A small image captioner, trained from scratch.
Training: ademamix at rate 0.0006, batches of 192.
Data: trained on simulated stained blood smears, 7.3 epochs.
Rows from block 9 of the image encoder of a small image captioner, named by matrix and row number. Rows with one number belong to one neuron. Each number is 500 + 25 x the weight over its row's rms, rounded and kept within 0 to 999. All counts start at 0. Numbers have three digits each.
After each neuron's rows are labels from the 100 images, of 14976, where the neuron reaches its highest value: "responds to" is what is common among them. Only what is clearly more common there than usual is listed. The data: simulated stained blood smears. In brackets: how many of the 100, against the usual share in percent.
# fc1: MLP up (encoder.blocks.9.mlp.fc1.weight, 1024x256), inputs 172-255
# fc2: MLP down (encoder.blocks.9.mlp.fc2.weight, 256x1024, transposed), outputs 172-255

fc1.504:525518499446459487498457480544479487521478523477470520506471501432502450460525516467482459502504492504555504450518485477536506496494484518509504511461531522503508503517506493494510519525506469499466467497476484498487481507477534497499542512566473543468
fc2.504:515486520472485443449462484525573471513519539519523506468522506492465491535484489537519499497524496530449491516494493502511464467489494517463480533460522462528467524537530514486482522453509511474498519458518489516509487475501524530536497519497487492496
responds to: teardrops (40 vs 14.2); crescents (36 vs 13.9)

fc1.627:480500522467450488528514486544467459534500515477474489499537498466468494523503534480507462508477468497557508502527507509497487473541522492515461498490499495525498519479526491459503481525516423526494525506485521488478436532498500557480550502510485513507
fc2.627:514493532500460486494491532479507507559493466492526489509485515489510494546472524511479496471487523513457526533509520540530474510496502527512464509476496495518488506467487500526525521520478509525507509496508515447519474477518506513444503506507475446484
responds to: band-shaped nucleus (35 vs 14.3)

fc1.228:509517502480490438487494463549505490508529517521488530510525531506484510489488544498512491464479537467545514516505489491508512469531482483495485550523506478514535499519479479458487491456489498495492501485521494482443474532519496500477572471520484513487
fc2.228:478471509507525538499534520460491512480520420489552504518479500532500542475515498564506543505492502504476479542480492487459538536517524530532512505501495517474489489500488517512494460507489504509493538541479489523543471521536496470456466503478508514505
responds to: teardrops (32 vs 14.2)

fc1.698:565513496517499455535489496520526519530510537527479479523496512499482494501503530546510506467532521503524501454478516495478482483457458515523470550482512488505493512538487488520479526571528517522498472514523444514513511448513466496495465544470492515471
fc2.698:497467505481439474471485513496497493485453512515528495506474499506522532561575524466500523490503492492498516486480502534500529536507512532454489472512502463497522511481526468490481516497499475466521494482476488530474488521506518497494526500512523501497
responds to: target cells (81 vs 14.6)

fc1.287:522532494493505509597543495520492487512513465471488508500482520540469515522490506480514468522503500485509502486544484533490501478514483434487525514524512520505499474521519487456473505506507504465527489478473507526473445512509501496518505479468502510545
fc2.287:484482465478518527501512497522484515490438500489499494497498517475552512522497478495412506481506525481474514525479491489483512512458515469486528476491523463527524468485513554557466492509476480488512489476500490512490496492452486514474510486515486480510
responds to: target cells (40 vs 14.6)

fc1.280:506481486514492482511465482537502517489525531491475515535547477504478466527521540465518497501540537498543508542540480472463459465452476469431481491522486459501496517493517486533484520495530493453524508463516504496466482515502509545461529522561470515449
fc2.280:524491518497476478509488512480513494505511539490492466465533496517452486540481481489510492530516493536484512503487460508515500471504478487505529557541470527516492488559524508482506528455463504487514505470518527488511499508511521527496503518493487504465
responds to: small spheres (71 vs 14)

fc1.403:501503537441501472518564433551550511504548503523511502487493504508467510486513540481522508481474519493546502489504471505478509509484491474473484539537516458501538508515492509490499519449516478494496456508500508482458476532490508512525547480496508518523
fc2.403:499462465496515569529538494480501499491516437503493532500488501531538518509496458515489543530467474504454517542515492542463535533509553515489522474487530453516498521482488525537503505542487502499488539527500493514513512513506477480461452493493523485509
responds to: spiky cells (98 vs 14.3)

fc1.426:481529488524570505494510436505535453479510493498481550494506500550491486485504482507512485578538464538516469524489508505518499519552455472485526474535484534496500511528487492506513462487506492500472518520508529502481518510511506484497469456514488517493
fc2.426:522502497519518521464470500474487536506487476513464510542497502486500461494468526538514476453483528507494542474558527475521452456518496494523542479514456510469498473475489513495502475509518502499505485493517540485563525498482469488502522517509487479512
responds to: ovals (40 vs 14.3)

fc1.758:516515512454479523525497514515500442502522551523539505489482493478509464503507514471520492492484474526535500494517488477483482518463487471482496519489537465479460496499511511492506510493524492469492509511483509491455495501499490511524499483555511522473
fc2.758:509529488471488522473498510461458491548503452505481491544483517480512467480459549449492508474507513481488521506529522494492498491516505483458514501491513542521533470481510506457497516527496478477508475478509476485550497510521489462490593512517509489520
responds to: round nucleus (77 vs 14.8)

fc1.748:464483490515438452504449494512476466513483505452482481490520488457449500506527511480480465513484481516558507509511502484530492499509498547523476519490469527514478500509527473520501481497487498512481514457459500531483460508447552535488534463516475507481
fc2.748:499475536477525476502484452558540503509502547499488526487537494491452493488553485523511463508484484515480500489503481479478488485488473502497499515496506467513478531505506472499508471450534518463500509485520477510505503510421545533513486500489485518511
responds to: teardrops (46 vs 14.2)

fc1.69:489510488531517434489506477534516474515485518528542485486503497510494470489498498467506483493527513496504473530515478512510500508518492473530501513504476472451540472503465517506493541511511514518488450493510466474471515504510502467442511478506508527453
fc2.69:475451551473496520498496518494519560482510534513466460494475511542490501458487509527496514498545500490446523492490490462467515458495539528487503498496488499471448463494512475498509478510510488488479497504477499511531483507481517517438489522509503509483
responds to: lobed nucleus (55 vs 13.9)

fc1.633:490484510489551437533520407509556511493498536497499494496489511543470529511513502524547508547510468482484538519515507480501530485529478540495520516511501522520496474537485517496501496457495500491467482463535496511486524508484487489538467485469507503508
fc2.633:485494497539518531498539514460463522476510465494451457504479532522509537501455478461437519485497511493456519498463479536531541492515514493517533473512489523490527459534469514475482490499451482499471511502508511490524509476486494504496502516512523487481
responds to: two lobes with orange grains (46 vs 14.2)

fc1.639:528511476502516497543506478550531532548519484522426526539490474507522492498491492513504492510550533504486488477520478476488480480448479421521502545516512517492534519528488508526457530551537502472483477489509445509487475504485467502474473492509495498469
fc2.639:482451487502480507473511546490454492493491500488543439517479508517527510538501525471491537461507483480497519452484487519525535496513523548486505515497478454482518466497484460456458519463506466481499488499487486556509505496495489491480547504486505516499
responds to: two lobes with orange grains (52 vs 14.2)

fc1.243:547495513434468518524484508492551465497523522484513498477495506476470485520493507571501500535520492508535478462518477484499495508449498500511479563498502516522457513507522492522473524506503479513489491503457490529491481496498533496512463524494491513505
fc2.243:464464496524512544520545507511494536502511477518491458499491516497509530484467502479505559487527480475476485525489517542470542487524542541496511464490511507527524501512486504435486483514506490465509499508527471509474510486551449484462501548523516472505
responds to: spiky cells (92 vs 14.3)

fc1.412:498510494472464495492489513514467448458499543522545494483494482481491470497506526482482509468535488534532492536509487462477470513450492501473486487493555474488490498496518517483496503486496512494487508492488525488446514489507508512497486502553519523463
fc2.412:528499505442458511501510477503478525492502482484486525509519474495488503469493507460507481503515502481496516491522517480504484481486491493446490485523508558518516515477515496497514507481507506469520468469469527467521475525474475498527569461498481483549
responds to: round nucleus (50 vs 14.8); kidney-shaped nucleus (36 vs 14.4)

fc1.112:517519501518488463517511502496542482534509505530490528507485482489542480535499512504543501499547497503506512480530473499467486478456486452492484528464493500503503511493494509520475515512570457495514429469520478509463485510488484476470479549524525521461
fc2.112:488453493501509511439494547500435475479449514499521454521480487499507480549549546471507465478526502456509537461491505460485507535509526545479476476513456504471516496486494473470512478492499478513500490447510487522508511492486467507530540521494523538477
responds to: crescents (39 vs 13.9)

fc1.224:527487509514457472510472463535463516503485502472458487528526532537447498537505524518526510512498490517515522487554525490505485476543460505488530493533495512508472535486524466464476482533457519491483527515535516499457507543495515514483527517533449487456
fc2.224:528502520481520526514517499442470495451495492487455536512488505529495497456523502511460434507433495514474512481503504505505477555475495517534544516510505551455487508511467513508506466526507542512472492521491507489554482504533512522510495483488529477484
responds to: spiky cells (35 vs 14.3)

fc1.151:450523463523537493466489471510537481521519486474476539525540522488469474489488519489504489497473525478536514514507501496545508474562503527503469510512479487515508509500466529457518499471511467540461545493504543462497487522506501534462528476500457511519
fc2.151:520476472525548523519505487476484513456471510473497518520514506541506506468500484521437476493451488492457540508479513500514473510470466513530538488529497506457478507527460512561527493514503533527478501531507535480525542491490510521465481499485469469502
responds to: target cells (53 vs 14.6)

fc1.740:505484515497472506540483467523515480516525505470490514472523487486526438508494549491504527513511505506550519484522483483466459500516462430475502468512538477505542494469505493463472518523492464472507500519483485495490504512515483528479528527505506520543
fc2.740:503508522473448517530506538523464522484496506476521500510502453559482494550496472500545499512538443492489519523532508467517520479541469539507485523537467532481465489496519444455562530478481483489535514508488497492478467499517494509503511526478456515482
responds to: small spheres (47 vs 14); kidney-shaped nucleus (34 vs 14.4); round nucleus (34 vs 14.8)

fc1.324:533504467524558514565512482492489477486488506458468500521493517493477476505518509509490477536516495484515518473531527475494494484490497522511534504516527477505465511515449493527469507507511489526479514468520522509475511498463508524498472516487491501483
fc2.324:536509521505461493494471519492485535487487495470561481529490449527513461455499467487514490490517485525511516524464479440498485497531488508496475499522487534474521488453515469483524494477561520494523454515461462506520535483496482463492489522490466527511
responds to: kidney-shaped nucleus (39 vs 14.4)

fc1.670:523506521506465499520525477523539462499522488496526558492534473532482481473499483468540479512502501483517465537528493516490497482480485534468524506514505478475476528502528497479491480462502551483493546510495543490462447534485534514490467478459499497517
fc2.670:516506473485514527491527504455478507501481521458474454502496495531520482557489499466481492536495500506450548504468493502522509501538489459506543491534483522500508479487509526525536502507486463503494473485502541448541497484501499519475518485491533491471
responds to: spiky cells (68 vs 14.3)

fc1.62:570531495524522510523518527495512464496500493513490549518498506479472459452469521536519471494506543518528485524498520483481471461524480492505483503507500506480493526462500491526533488478504489546493550498511490468498507516516513468453463542524522494498
fc2.62:538522481524486482520516540458504539494482483493528482495500507478485483509518507469513521486545550520505514433479481503491468476484486508494477523507491518487518505536461490457482517459517506482507484536506505517506521474550468499521515515477524507512
responds to: two lobes with orange grains (84 vs 14.2)

fc1.397:463510500496485507541480491485516516465498525519480496454533483534464509464522464421485482497490458493516520556414462493475537491500487480475455524512468536488502476552510466528522486513508523483518510468476449530467469477484498487487454461520550533485
fc2.397:534509525498533462506505513569530501506478509503524538494502505481494500496527474530562502519491541509464473473512506506473509482470458478531518481488480444471480512491465456488538490461525523465520507547516514516534521538487521534558464514488496531516
responds to: band-shaped nucleus (39 vs 14.3); lobed nucleus (38 vs 13.9)

fc1.26:539538482529504513506460497525505499510495497522491519509477543514486480432485471525477491533524527495535489485471500481476509472473465435506503538536493503474485491487520475557490513529522513483492483492478447504488484523485534486469486492535511529509
fc2.26:480519512493504453476526537492494520505443473554540476525520506509523532520493543497521508455542547471448503465494512478469480478470463497493425513521514467485508495497499448459473502449523507460509498517505485517482479498521475503549510533495550541490
responds to: crowded (65 vs 40.3); target cells (40 vs 14.6)

fc1.188:508501526476545514481522492500549476510510531539524542497488506508487489508515503511564489512502491531513490493499490486476517512485474460477474526494476491494510561477517503511513476521559495496502472498498498508463501516503493465481449516508527529453
fc2.188:466493501522523533440463515482472468505479451517502513512460504483535445513499536481511486472531514497543498492540497501484496517522532487471503437480474510474524488470474503477491485537517475505514500508516493507512511526533470494507569485533516489481
responds to: crescents (95 vs 13.9)

fc1.121:525527515469492510549518507565498463509490498505513495513461519482465491508491512514496472507498523512552482456525487500494473522445494455506508534488542496498505502507516528478490504497503493487503509517484523472476473534512480503515526505524483499506
fc2.121:469495464477508539500543499459491492500515440482501515510508496526520492526491498470489554532508488478477534524487523510461570540548536486466498471510539500518544518485483533486511529520487476512491509506519500536499513486533453483484539492488524490498
responds to: two lobes with orange grains (43 vs 14.2)

fc1.598:494480511428541496487532494464506478465514500498542474483437498509511472486509490452476507514499485513569494534455475506482492587487480512488463490485496486480494478541516495530512501490501468525519463529479470495483520444509486533518455459441527510509
fc2.598:522488524496498461516503490561525482524496521500533538471486506493493533516522458546556531539493515494458472507547516543502538486493499504515497486478499467523481519472499457469530495469504533471503532497506500506489545545466518477549441498480486510516
responds to: band-shaped nucleus (32 vs 14.3)

fc1.480:508510503490519470531492464517525476508503511505552530485501517514432498498494548523565501526529504520517481514502528487505491460531459472494512498501494460488485529505486472493495502491495490479474485468507521492493502542499531499478476485482510529512
fc2.480:528447502489569555526516490495495541448498481482449459523514496530521504491489478543481509504472509455460550487503510482519546550536499507484530496534477531476519481488512521517497496540513511510519481502520523511553570476497462481482515520450509496464
responds to: kidney-shaped nucleus (66 vs 14.4)

fc1.465:552539467499488509474456495499499500498479489535474510522451543502487478464484514535459505503517510469535491486527518477529550475504448489514504501497489526466514485502525483496519495533500489543472470485488460514486532536485526477488518514534475503497
fc2.465:508523499489490424471489485504501483500474476511549476518484505533504529493478533486505489472518509484479515493470514501501473508489519519497464565471520514490505509524499509475474505458502543477462528504497480535495483456514496492540494533495533495508
responds to: dark grains (41 vs 13.9)

fc1.343:518505507484485474553543487515512471505500518464482516511527500467451492532499517494500485525465532475527520487494512489501466505495520527550485536520499443510493547490469497487506502485510469543473520496496539476467444518517483559442534501474464522491
fc2.343:539477489483460493571491517500471539492477459508512502524489510490538485456467525503506511447512499485489539529523540498493453491487525506500507504467533515485515514478471514512494548528503559500494466539491485500490533499521478478482513528512483450498
responds to: crowded (77 vs 40.3); target cells (37 vs 14.6)

fc1.102:490498501474562483462525445491520483485515514539479491538527515538513489542490521537524488486491463531504506544546534510511474517498495489521523474524497483511483517466516551527484484528576512517498488482506551478503498494509467489500437531464491527439
fc2.102:498481509465499491451481481487528469507499515534496506449489497477481455504510511506520487533498470531506495514523501537509497524501536539479487486472537497510468506470503493492549500486539482501483546492509506492537502471489551497526497476520507474483
responds to: teardrops (46 vs 14.2)

fc1.445:550517479521471525530466511526485514491504519487494499500484494504446480470503491507468491528517532480536509472490456474478506464470452474489497561518507494463496494523512469532489517510500529489490493492459458516459484516474511516491506490531500548524
fc2.445:456510520519510475453506528490497511517477518532522465482515487497481493527496503465525511502559553495473488461500516509480477466487505529474449496525502522486495464514502476470529520468500465472528533547508489498485512479515513484528543513497552511489
responds to: platelets (88 vs 50.1)

fc1.372:517481486487500523526468511526501522516467519474485457544508519477465473513510537530494490496497487522536541483563528458495442499502504546526490532517494471510472545500532502517517491478482503500467486462486526493500519524456496518514499540514447502488
fc2.372:465550494539518514432483471493499463547480490496506532448485532454508495489495484501458491488470550518453502493508511511525477514497496472492508467477516497515507519487496535498517493473525520498471566494488512460511528499472494476510506465523481477519
responds to: teardrops (57 vs 14.2)

fc1.259:541506516479462459556477498536509512494510509465481513513518525516488490536489510507505501548510465518494500488545537494502462478508464494492552469502535518519494535503518466474477514568494505485508491524513520512464492521514504535496499519503471502482
fc2.259:521484518502505507553513526480475510464464505473537519504522481519511520473518466502475463497452486512503496507481508516515459548448491540560498532515515505484458536541469527550528484487493531522475509512495497499505495496497506523494465514493508458484
responds to: discs (73 vs 14.7)

fc1.242:465469466478538485534544443511517471500486507535466515522488483496494481522490564506470450516537496482499508500541504480502503530484465498500490504502494527526509493528476519494480497482552483533473460473510496511480514481468492486513489495487492491514
fc2.242:507491507470515499481511490509487512468481527449506490558504505547542484476510530487514511480518477446515543498470508443493509477521499507481515512505486519484533518474484465508491505487495510495489453479493484519512522473498459484480524520481500520496
responds to: two lobes with orange grains (42 vs 14.2)

fc1.205:519541497494485465454509495521504486519519502553505492525495525494454519500483522539484490524517551440497479492509471492508534464508488476539473549496481481513512483536481517508462503483511514485494454472527478516487445530511511487483546515511482498471
fc2.205:498502497511480495488502536453484472509484492489541482466484518475555510537507508489472531507470536516473518492446489535481525555500516508507484505498473479498551507491503511524524490527483499536494503491503471497515548475546485475486478492489522494479
responds to: discs (47 vs 14.7)

fc1.564:540516492492529454500489458512513480483509525549513508484497514503468518483498505489504443516493479479522491476518526487539478507515477530524513517484488516508475493550463482551492505511561504483466459451548471517517502488482514490522491517453494531457
fc2.564:545476478528479493498443508557483519474472543488486489513504482531479515517548465533535505500501467496490492496531502490498526488512463507525523489502451462475467515489544467483526466511505529482536479514517501538503552507473507494515461542474505526503
responds to: discs (68 vs 14.7)

fc1.552:551521494441463521476465496518505460508499503513498492470451514478483469464498519487507484492524485464510487520536508490505510434499518512496503494462505535488502470490516498490495513514524492490526448458470463493503510533466508456534511525501518543513
fc2.552:527488520503482488486467507489509465489531543502522501472520465510489465521465463513497501512507476544495497474488492501521485496480467558494482530475489511474456501556488477479526538466510513466499491517513508532532538452525506516528508518506508482478
responds to: lobed nucleus (40 vs 13.9); crescents (38 vs 13.9)

fc1.488:512496488459470472550509495547500523497513502432486491514533518494454504517509517487519502543505517511578503506494506458527478483473477518519503533547509476521488525509497491467465511458472470503465519483486549510430450538486545545503526511472433510513
fc2.488:499507531502485556511508501453483512518540476454485483507481495477508474483485481503472502511477527520442536458522518510525477523520492535500562493512509516511505504507481507494513515509532551495484527510495506495528559497471465460519520496480494488485
responds to: spiky cells (72 vs 14.3)

fc1.516:504507497511428464520471554528530495501529551536494495495508450477466481547513528489484513488523504481585497477484449495457510460465509520505460546481502478513495481530523495480477531474488491470511465505499485513429487482502518529522520530534516533483
fc2.516:493492523509540519461546474435495499479526488507484488509524527551470514515451485497530519492493490506442513534486502511488524517490500479496494474523500466498508528500480529472520467483518532493493506468542535464508502489537483508470508526513507484497
responds to: ovals (47 vs 14.3)

fc1.672:540514535516509486482447509491498512499506515483555516486495512496458463478480524538497509526489539522500480466468535504496493511497470493506514526535503464489479522508479478554497505510499554494501494526510492511504518537527524502448524470493511534429
fc2.672:505510515551499506522504522517481540506481468484461511561504461528499507514495507488530494474524483475473524503565515469486505462552448511499470492502474482487512509494496443451509515508562529492493486532512482523488487469507466470492497544491508517495
responds to: dark grains (45 vs 13.9)

fc1.190:501493503477495499531522480531492485487515494477472515492521476479484475497502523471469489520526500490536499508519483491444487491533515469473500497499502519462527490488513457468492513505519525470550479518468486475510490557499485512495554512516514541551
fc2.190:478511496461439482524499554515486526475447550498501485479510488524504491534503466515508520496525483539479539546532492474505514465503478514502489492498515498479473488458514497494559538481485491490502495507492498517488480466495524474466495530513497498474
responds to: band-shaped nucleus (73 vs 14.3)

fc1.417:538508493455448493519485498501531481484531513499483522539543490498499461533508572497506471488473471491525523532496502498505500430526492501516476510483504470488475514476503494476495512532515475500522474493504495499503438492528511553503536521499482515490
fc2.417:504480514523477490490496547485526552536473508497519470456498514454486493556519480496491542512523540569513492518514485540508476506462503502480496484471491447542487498487506477502505497490500504492543515499510496470477517494486517508501469512518501484492
responds to: dark grains (38 vs 13.9)

fc1.84:525487506489502504527486462527522507516501515487494555513499534490472485503486485518534505597487515496482507485531494480513527456503436478502537514509519489524478508474485458546487519498534467521490518476509521521515475523498528511451471477500489536490
fc2.84:442489498521511505511535511496473516533477447503466470548501482496529534516492544457463495426519489487490523494504502491469495503528537478487437496492491481523570519507500530470475508504503491502480472505528448508497506487472459484518537528501509465492
responds to: discs (72 vs 14.7); crowded (66 vs 40.3)

fc1.357:510514490480518457488477461520526496507501522504495508499517503531489517489483516505522514515481508466525512512501506474497510473565476500508553520552486482503508500486500482468484516475474514483461452488534506469449514547515498503468557477496477509494
fc2.357:494492531520514496527500513513470531495471471474487484526456518530504548467481465532509516491518522495433514510472504497496506493510513493519525512512519523471505509511512498480490466521519520476470539511505482524506514469524499471451489547503528511482
responds to: small spheres (57 vs 14)

fc1.217:474515474512458476511498538523524495534524498561440506548543484465500443528481533483494492483541520484531511472503472488480485467501503476486482538527483517509510495499488531489480548535537465486502470505508485522452471485515492504455526491536472504475
fc2.217:502466512508492511469511523470469504474524540502509432500480503530457513549510509482499508501510497491455556483474482509497509520442520500521510516514478451487506506539479508483525502431490526495478510438514514499483500481504471529510518525502511519484
responds to: crowded (66 vs 40.3); small spheres (36 vs 14)

fc1.98:520487472491491488518481482505518490521500539496498483536513486515494484525518523510494462524512524486538525470502481471484494490456470442518482536540460470467464534499503497538478517494535480513491456461494487516460484501465513521482499536477494538451
fc2.98:509553494538494478473448517478487478493503501474519527503461501527495496568492493502502498538487485545501496486480496495526517523512473534513492489492471476457485492528512481516543510545453504513486545528494526516490502472536510510502463503490499522475
responds to: small spheres (36 vs 14)

fc1.377:463551475523497473469454444480509465527530533490526524499511522524468472509497463438540492526484508487522495511511495493562516484537491489486513501525492505504491500503473495492510497493499506492506539470515540507445483523520518522467525440513474488463
fc2.377:543482507490527528481529494485485539485466496491463497508492487518496497479528511526489489513455497487441509464506501483495494483513463481519536472516475504493506484488488492495504453503548525495486469512532503495540522511493488503485509516478516529523
responds to: target cells (37 vs 14.6)

fc1.349:509529492499510500504478469511498501505537487528469530508512508511496515523502504509536489499489477492572498499518464517506543506531498447498517527508497513478519495503511517468481492533514512511515515529517539523486440520540494497522495470493449485509
fc2.349:513482478465540550472543483493500514493460463491498524545474514509590474482485522464450498493480481474459498509496504500499527501520522493479546439484505500487511471459488495534470488546525461509516489520508494495522485509533498490443544493528498475504
responds to: spiky cells (48 vs 14.3)

fc1.161:511509450486520508494477475498541499513496517499506505518499540493443490521499517519517488542474531462504538507529514485550539491514498517522521535523478488504492527504482498522506509470522487527468492455465563506498478529495487496497465491425459533507
fc2.161:498487491522536521474502485527477482506468479513450520514475515491522459485498510479502470480504448465493501497517506504487468485551538497504508439441492505491516461471485499468504470531507520511484485507527481487527535494481506484493527497521495464523
responds to: discs (80 vs 14.7)

fc1.413:505497529461459474468494476502497462501527529476514487464520526501437480529503510491493485534480479502511527517495477492507510480498493494516506521505508464530499528522519517483503487469509476504508531471493541491459451522499536560490530486503488528489
fc2.413:504501541476526525500558507487493498527506482451521522492496482454516478515494504499492477526445511475436516451511526519541513517528480534524474470492490523510516518473463482501527488493539519512497511504505525462543501476499472491503507478444504475493
responds to: two lobes with orange grains (42 vs 14.2); spiky cells (40 vs 14.3)

fc1.134:498502489496493494515503474509519485490502511443505512503495534516405495485519499517486461568497512442511520508518473486497512495490466511503505544512512519498463521533496483494496504488493485539456527483483491544471442509488546521492485477478495527506
fc2.134:463459500500479529510493548540421491499487499516469431483458495479538490537497501487473523476533493505516540489478486497484522525524548519498487472496486520500549441506532487458523506522490461490502489520497474500492520463510456489505523522531523501474
responds to: platelets (90 vs 50.1)

fc1.306:478528503500540487541490450496514478504468516508479504500475524508490487517492479466513490563535487486529522517544487492541550525504487477485506512541469507496497522485502516534525499509547480509460486466496508533492494480451498493499480463478497507496
fc2.306:503508510526523467470492497534502483482456545476508503512511536526476478504509499503517475517532465472432471438437496438492490485521475447480503521544505518473496504511532469488486476452462494472512482500499515538537525499474508500506509477481493552518
responds to: lobed nucleus (65 vs 13.9)

fc1.718:544488520505464469523483509491510464501511501474503536518526496463488466508493528547508511474463529484526484505503510520458468505481493493485451528491515485498519546490481480497506494519527498547526493538513502477509499498546466498431500530514490500523
fc2.718:483489524523494514537521539474514537511523459464494475519501487549473483543482528489483526504539507503484538477494504477504486470497462503494481487534488487494495475512507469499511529485477485492492531524490532500486436472526488520481516503480497508495
responds to: crowded (71 vs 40.3); dark grains (38 vs 13.9)

fc1.241:509482504485464521565514477522509485486524508476481521492530501534475520495513487467492482538488482515519504516533487522503478445506501476456545508533526501498479482503495483482465503468535474464499517497484508505483451536455532531515528464488492534567
fc2.241:498488474482512524496502522476494549522461500503488503522529506497544492518458493529471511454509571510466545524520501492497489490492478462490495524534513461505509493437509561532496516507487490507525481472484538477532483477471502517469504481498482484515
responds to: crescents (80 vs 13.9)

fc1.153:512504504474523507477495447480498442487491523530493520472500544549527518491499466493500467527474445502500474549512531509535537521502488531502500512514484550492465537487511486498529478523527481527485535485527504495509514531484546491494487501491497501471
fc2.153:518518482541514491462502500469471531506469483508468459519523482519492505516494524538501513495536516505481519477502508461512460499524468460502509476514470526506529504485505493481483479475527528501497470500514509526512506433494465501496506524492527478541
responds to: crowded (69 vs 40.3); ovals (42 vs 14.3)

fc1.75:502464529462508510521549477514546502476525513476463524536564462509500468522509501501527501497499476528504529546515500484442429504493497493488504476506517462482494548447510516472486510503567495498505482526499563446478491498506461538468475541495504502446
fc2.75:515466519474476498486497544484479494467484544537523450460483487478467486539538532486503496548550466499504505477499497537494522518487544558485473526478520531504463501529504489452532511441488480504472527482524475525489507449510516512556506524510556500476
responds to: teardrops (52 vs 14.2)

fc1.157:485469504497524523542503484517503492527512501423509462479511511476440462493512510501512494525513494529525530468498512441502453494521481521476503520504497487525525549528521488472504533484480465464475489466462531504473561518469455507506484541465517525501
fc2.157:503453535485491526481512508521541528529502506528506535468501518449607491488471488500471544466513541509448514513505495535501541497479518507468469485477549486551529466477507506484507548519513477493504510503496501473505542481502472468491497488510476489496
responds to: spiky cells (66 vs 14.3)

fc1.543:504510471494506502493506487480505470456468519493516528502485516511460481472528508509487467571521557438525519503494489476513537510502462490486506516521472535483485504523495469553523487482516478524438509459479483523509488509466539476499492464488495543537
fc2.543:469456528478495476522492520530468473481474509477528453487483495513510503537505457522464499512544482492468496472452510501495471557490533539510480527503492572482513507500516513486505497475499508487516505511496498531525541454491493510504492486490499447452
responds to: platelets (84 vs 50.1)

fc1.441:508477514482435509507485490518515460502555529460532505463540497482460461514493496469522507523507487501505467521484490489482519459531528493451484529498502474510498496507512460455491517467468484451514516511460516512462484546502546521530506455502516510539
fc2.441:520503523482525518502554507512525529510466494507464511497541487472539490517497451518493508504496534548475519466511512499516484536489446523490490466488531520526521513487504498516509496504553506490534486525509507475511507453492471470498500493491498482493
responds to: small spheres (45 vs 14); ovals (35 vs 14.3)

fc1.172:499510516473565473531535460514493441514504493506524484496506547511473486520474527494491499552472517503500522520526511501501487506509486464493550504535513497522491497502478491501476506484538488496519484474502569513481449541507497533500520504490493522477
fc2.172:513479538508482534479514521464466539491496486469499511471502507509534486507452501530493516488501517494420529475524514526510532506492481510494511477516491544500496464496520510482535475522489507495522547489488542462525491486548483485450485511487532489476
responds to: two lobes with orange grains (100 vs 14.2)

fc1.666:561521519464440561497495483542499486509527492491520544482506483497511489481495492551524507448499509532521512488534496511457474518450465438484489501480567502494519537475502518450488505545542514510510534544487521422459505506512489506483486482549499473507
fc2.666:492500527437499491503539523468494528479480488511484479529505428543511489494511516456497481523484446519495531501506505469517529522526500526501511488527500511476489500493490482508546509504488456507492476509505492513522463457513496491485538521510510512475
responds to: band-shaped nucleus (75 vs 14.3)

fc1.293:514497506414422514529478494522519487507522490475485528507524511469516459483499526495514493461518501521501496508528513511461454487487505463479488491489549486501511543456532484469474527543534453490528490535479495469478501531525490507487518527545504519482
fc2.293:522477516485475509512488594446455508492471506489529458522495471536513502530491512486495489509521466500515523432495522503500500527463522552509499538513467518479466493527504482489512520517482464501505490524491478552513503453536482509484528518488537485462
responds to: dark grains (46 vs 13.9)